config.yaml
encoder_norm_position: "pre"
encoder_layers: 10
lr: 0.0017
Rows from block 5 of the encoder, named by matrix and row number. Rows with one number belong to one attention dimension. Each number is 200 + 30 x the weight over its row's rms, rounded and kept within 0 to 999. All counts start at 0. After the name is the row's rms in percent of the matrix's.
# q: attention query (encoder.blocks.5.attn.q.weight, 192x192), inputs 0-191
# k: attention key (encoder.blocks.5.attn.k.weight, 192x192), inputs 0-191
q.33,101,178,203,254,178,187,163,200,199,207,148,237,204,189,248,189,172,210,148,243,244,205,223,204,218,220,238,172,172,159,220,179,228,204,224,181,175,250,193,238,187,143,178,189,196,223,213,240,223,154,213,169,197,161,188,200,187,266,194,208,225,164,194,219,218,171,238,215,217,169,215,231,221,198,169,221,209,178,179,193,151,170,162,189,252,145,180,193,151,177,195,190,242,198,250,218,165,187,205,228,188,188,199,169,206,167,202,199,193,226,253,234,156,201,158,185,204,265,221,223,222,233,138,203,183,142,163,183,213,176,227,237,252,209,222,267,214,191,213,201,217,199,163,279,170,184,143,201,188,211,155,176,201,223,218,223,188,205,224,199,215,170,168,184,227,207,183,180,243,233,191,220,180,241,218,205,234,216,283,180,180,226,183,151,174,175,231,129,162,250,247,208,167
k.33,114,177,140,162,181,208,208,252,198,203,135,193,182,225,145,216,212,147,270,222,213,222,254,217,264,162,203,219,184,181,195,176,217,218,133,283,177,175,164,194,199,221,175,185,204,240,197,222,230,158,223,148,174,219,233,203,205,211,172,222,150,184,195,163,202,178,229,192,204,223,140,194,203,161,197,211,207,225,225,251,212,195,217,203,139,151,167,268,173,236,184,193,225,200,222,177,200,241,251,241,185,188,180,229,181,232,200,213,257,246,234,225,226,227,229,197,213,145,210,169,235,198,196,188,234,267,198,181,171,205,199,176,220,224,206,250,226,182,232,232,157,185,191,202,218,202,211,180,207,219,205,214,207,226,221,159,206,255,181,167,200,179,239,172,161,166,151,202,187,162,233,218,178,194,163,214,127,200,203,176,168,185,196,199,171,205,241,175,199,146,183,237,189
q.34,090,192,144,144,249,148,184,259,207,201,243,195,219,227,204,175,211,255,183,203,201,259,143,223,197,201,194,230,205,237,213,133,173,194,171,239,183,205,183,194,195,223,208,201,123,172,148,179,189,236,257,175,233,225,228,240,189,204,178,224,197,142,223,249,202,161,131,174,144,159,202,219,228,221,197,234,229,187,193,176,237,166,173,182,212,174,164,155,254,205,164,207,242,223,211,167,198,209,214,149,213,129,192,226,161,180,262,256,192,167,203,196,226,225,181,182,196,180,176,192,183,175,225,190,197,191,253,228,209,185,201,200,202,174,225,249,217,205,144,210,211,197,140,194,216,174,178,245,247,200,199,234,206,188,215,181,199,208,236,206,220,180,193,209,172,245,195,154,225,193,185,199,214,209,208,208,166,159,236,201,210,209,148,232,222,228,267,252,190,209,234,172,221
k.34,094,175,235,234,193,216,244,243,216,184,206,230,229,168,179,139,211,176,197,216,195,172,205,199,186,196,222,179,166,211,159,181,208,196,142,220,161,220,178,205,214,197,201,251,147,209,257,224,144,149,151,238,250,182,158,238,175,184,221,180,200,190,176,162,161,198,164,195,212,215,196,163,178,232,203,199,229,162,203,226,228,244,136,242,231,267,178,252,194,227,198,200,204,187,219,195,205,201,208,226,264,235,233,190,248,201,174,168,132,172,226,197,129,189,234,204,203,194,174,183,233,178,206,225,179,229,221,151,203,230,162,233,185,181,199,217,144,151,236,193,258,126,205,208,195,173,240,199,233,182,195,239,205,234,207,186,162,215,247,233,223,171,197,161,155,221,157,215,194,184,191,201,159,211,223,192,198,269,179,166,206,183,214,219,260,195,199,183,168,246,208,216,168
q.35,097,183,206,222,206,260,203,194,204,241,191,202,207,111,166,195,169,166,233,231,182,233,228,231,178,231,201,251,195,256,186,175,236,206,150,222,153,188,166,183,193,158,210,203,170,156,271,176,184,219,184,255,146,225,211,231,224,222,209,221,202,149,178,216,183,179,194,187,218,164,180,204,185,198,227,194,163,149,210,145,195,201,171,159,217,204,180,231,187,243,176,210,195,213,208,165,145,204,133,216,208,217,257,222,159,216,229,200,154,179,206,171,245,191,198,222,137,223,232,226,207,229,205,242,172,191,156,202,180,238,198,210,121,228,193,182,173,262,205,197,194,208,162,170,246,280,176,195,242,235,187,217,202,256,188,228,196,204,210,179,205,207,198,201,209,228,249,164,197,214,195,252,179,178,181,115,216,183,235,254,211,214,202,206,189,203,239,225,174,207,170,192,206
k.35,113,195,206,202,221,160,182,176,223,173,190,205,194,152,231,203,185,175,170,190,194,207,271,177,216,252,214,239,200,206,149,214,173,201,216,204,191,180,249,214,216,176,192,202,281,202,217,201,105,179,191,246,161,202,198,180,216,193,222,199,195,169,149,178,228,205,208,235,239,254,217,201,201,236,248,258,215,149,174,208,194,219,159,188,210,209,253,187,165,209,195,265,192,204,178,187,175,226,188,198,254,218,211,147,184,159,139,221,160,202,242,189,203,208,178,171,194,201,161,168,176,182,170,200,224,212,229,185,198,202,164,192,250,229,198,141,175,194,200,180,207,155,202,176,158,199,160,220,206,217,221,245,195,253,186,212,180,186,210,142,200,257,199,176,223,210,240,197,199,147,192,198,188,204,172,207,238,242,209,268,180,215,229,187,230,158,189,280,268,224,163,246,142
q.36,089,202,195,202,183,226,286,241,180,205,208,209,145,184,245,186,208,207,187,175,194,198,204,207,190,218,164,226,180,163,236,203,244,220,159,216,169,194,226,212,222,208,159,194,146,196,145,204,246,181,279,191,213,221,216,207,190,166,192,187,255,217,185,180,143,195,209,208,201,183,122,173,201,235,193,218,202,167,232,202,235,174,225,209,185,204,188,193,212,143,241,183,189,202,181,184,193,194,210,215,202,231,258,245,156,159,166,211,208,221,109,192,222,199,151,246,210,162,151,186,189,239,222,216,215,189,223,217,147,184,235,200,187,181,179,179,243,221,178,206,218,189,142,184,219,241,211,211,191,211,194,233,242,153,231,188,219,234,183,243,214,198,213,240,246,225,205,229,149,213,210,209,132,208,200,253,173,186,220,116,190,217,184,213,221,171,260,150,189,209,162,157,260
k.36,086,219,224,215,205,210,195,204,150,215,217,174,206,160,226,222,201,255,200,129,193,193,151,150,194,204,148,180,187,184,197,191,172,265,235,230,178,212,181,189,199,188,212,196,242,193,243,200,199,186,173,200,161,199,155,208,143,225,147,198,171,207,158,220,101,220,172,204,243,152,241,223,181,238,186,202,203,161,191,189,222,179,226,186,280,274,149,156,172,201,155,187,224,227,186,245,176,171,188,201,215,272,200,199,242,209,235,238,178,163,240,199,191,142,192,193,172,215,216,214,199,212,186,290,227,184,201,194,241,216,248,218,208,216,170,208,171,209,197,177,205,190,197,223,147,228,216,182,216,202,245,221,211,192,237,155,137,152,159,200,162,182,152,216,189,182,170,214,195,216,209,207,175,181,211,189,252,231,219,226,217,261,235,219,207,216,184,205,232,207,172,202,215
q.37,097,218,215,189,210,211,224,183,204,250,162,215,202,193,164,221,255,195,192,165,195,228,201,154,185,178,199,162,190,191,238,215,195,229,168,133,202,215,172,188,180,213,180,218,141,194,168,193,221,255,262,184,213,177,228,169,154,162,229,196,160,154,217,219,188,244,192,235,205,185,212,167,238,153,249,179,238,201,148,164,204,201,219,209,201,186,162,165,218,189,209,182,176,222,154,237,229,169,231,202,181,145,227,269,194,207,260,221,209,193,156,193,184,202,223,235,218,241,252,197,207,217,197,164,230,239,241,196,183,207,210,241,236,146,218,229,237,146,221,198,203,187,219,238,211,116,198,228,219,271,219,160,208,164,213,204,215,200,185,172,167,178,206,252,197,215,214,167,216,163,229,130,124,224,194,254,169,224,161,170,180,137,198,223,208,186,194,176,202,225,214,198,192
k.37,102,200,177,189,257,222,201,262,186,233,171,149,159,200,113,177,184,171,207,200,146,173,228,207,179,158,214,164,189,229,241,191,231,239,209,209,244,232,185,186,171,172,168,236,205,141,221,224,231,251,264,206,200,218,210,209,210,242,174,211,168,212,171,226,200,223,166,230,169,166,175,194,208,187,141,172,224,244,227,183,204,164,234,155,218,215,162,190,209,269,179,163,130,208,207,262,169,188,140,261,209,200,194,184,267,182,209,124,194,171,164,225,167,238,190,217,187,236,243,189,180,181,197,212,229,199,224,217,203,196,225,231,186,175,174,228,218,205,216,236,215,225,225,243,230,160,242,198,166,226,156,149,233,217,200,182,228,179,157,174,146,201,232,191,222,213,182,190,224,198,132,228,184,202,198,210,203,201,215,177,229,229,196,209,221,222,214,166,181,216,212,166,190
q.38,107,208,217,270,145,194,178,216,174,181,153,220,220,229,215,219,223,219,190,189,185,198,250,145,193,173,197,199,234,218,188,199,247,210,175,224,178,182,263,164,202,200,162,207,207,212,165,187,167,229,195,164,156,192,258,215,227,190,220,171,243,215,211,206,228,198,246,168,150,219,202,186,223,198,213,199,241,200,200,238,262,195,187,203,161,196,198,200,199,229,172,179,193,226,230,202,144,193,221,165,150,134,167,181,149,189,221,234,191,248,190,230,167,217,231,209,177,198,213,196,166,180,279,241,208,182,202,248,209,169,179,141,246,140,201,159,180,172,143,171,214,185,271,181,192,186,188,134,221,224,268,236,239,188,218,200,200,128,188,199,176,203,228,169,243,238,193,202,220,179,192,230,184,223,194,225,182,188,201,200,210,176,178,163,186,160,217,285,218,234,233,197,215
k.38,106,140,184,233,153,255,209,195,204,236,163,172,203,206,250,162,231,201,183,193,194,170,208,194,218,189,231,229,208,239,234,186,241,154,166,197,252,151,197,131,247,174,196,193,207,175,214,204,213,214,223,176,204,174,231,213,226,242,247,157,209,176,197,242,208,212,151,225,200,219,226,219,252,223,227,204,183,175,239,183,189,208,175,228,229,221,191,157,224,211,190,162,231,191,154,199,173,190,223,150,214,171,209,172,180,254,225,207,247,146,139,189,157,201,194,203,264,190,201,212,155,224,207,157,200,165,197,214,205,256,194,236,199,187,223,194,167,222,191,185,239,252,214,156,177,154,197,168,198,165,195,256,185,244,136,230,262,231,204,225,201,170,170,196,151,248,143,167,228,143,210,161,218,208,232,229,213,210,215,141,222,206,208,157,180,172,200,160,228,233,199,197,172
q.39,109,235,133,112,231,246,194,174,180,203,190,212,196,208,219,204,185,195,202,178,195,194,218,126,241,163,262,152,189,238,227,248,149,226,176,174,197,220,175,195,238,191,233,234,190,220,257,261,203,240,225,200,187,206,193,281,158,225,192,193,200,162,190,159,154,245,251,216,236,182,215,239,227,227,239,201,240,203,188,212,144,209,175,200,279,214,211,203,145,209,229,217,190,185,185,183,226,192,232,191,198,201,178,190,214,229,167,185,199,162,182,167,182,169,212,188,228,235,189,204,219,179,154,204,225,178,144,189,169,224,241,182,137,193,204,196,216,178,233,193,234,172,248,168,212,208,141,194,163,210,170,209,202,223,203,194,196,250,175,167,204,167,196,163,195,222,291,179,148,213,154,181,237,188,183,189,211,218,201,198,170,225,170,197,238,181,216,195,192,157,197,235,198
k.39,102,222,239,187,156,167,200,252,226,179,180,242,248,215,224,179,186,215,264,153,174,213,212,160,234,186,207,221,151,236,202,219,174,175,203,225,157,179,208,200,211,175,213,250,178,221,219,180,167,163,233,187,179,221,214,185,234,249,160,169,158,179,191,230,215,226,225,87,219,203,210,173,189,158,165,185,217,170,229,228,209,196,196,187,226,161,186,179,240,277,224,236,225,212,223,162,144,163,210,226,195,197,176,244,154,194,180,260,201,229,135,224,195,230,218,158,198,210,243,193,165,249,275,184,202,171,172,242,205,232,240,183,218,172,237,184,118,201,161,159,190,209,218,146,197,202,249,162,206,222,218,193,227,197,200,222,187,202,183,175,234,212,201,199,222,200,230,213,205,202,192,181,181,208,211,240,206,174,228,178,195,174,147,225,200,158,197,200,206,177,243,235,161
q.40,120,192,155,219,158,193,143,267,216,201,184,196,224,265,194,220,224,145,196,192,259,198,241,193,218,212,182,203,129,219,177,197,225,158,202,232,181,255,209,196,213,177,134,178,210,170,176,156,173,177,209,173,220,190,247,206,158,210,186,177,109,218,181,249,244,160,193,182,204,213,154,168,225,210,164,182,227,190,218,216,234,207,221,191,187,159,204,159,217,220,155,237,230,163,217,192,200,214,241,244,195,168,187,242,177,168,215,220,178,257,203,229,222,222,229,242,151,197,218,200,183,274,180,223,216,158,156,201,193,186,238,211,217,143,257,189,232,192,185,231,212,176,187,227,234,245,224,214,233,169,214,243,142,241,182,184,167,157,187,197,190,228,186,221,137,179,206,154,184,237,186,177,208,206,219,212,208,225,204,165,203,246,202,175,199,164,195,211,195,232,247,236,200
k.40,129,215,194,228,136,226,144,186,234,204,197,236,255,177,162,143,209,204,175,221,183,175,220,230,201,185,169,159,167,189,136,226,192,191,145,189,187,220,218,214,239,175,194,221,212,185,191,178,206,138,210,254,212,179,163,234,190,268,206,217,184,189,177,227,211,149,167,163,221,223,144,174,240,212,206,241,230,171,203,202,137,233,214,184,132,204,206,203,154,238,184,164,249,171,209,205,192,243,266,160,205,209,253,244,208,229,232,246,175,197,225,239,202,196,177,192,184,185,164,260,244,206,183,136,207,222,165,163,172,229,200,245,239,228,197,211,213,171,213,197,171,168,227,179,190,260,179,134,166,158,210,223,223,174,202,228,202,191,183,206,247,207,167,224,166,237,210,190,206,230,178,213,195,188,213,226,223,206,212,201,175,250,223,260,186,227,186,178,170,178,196,245,228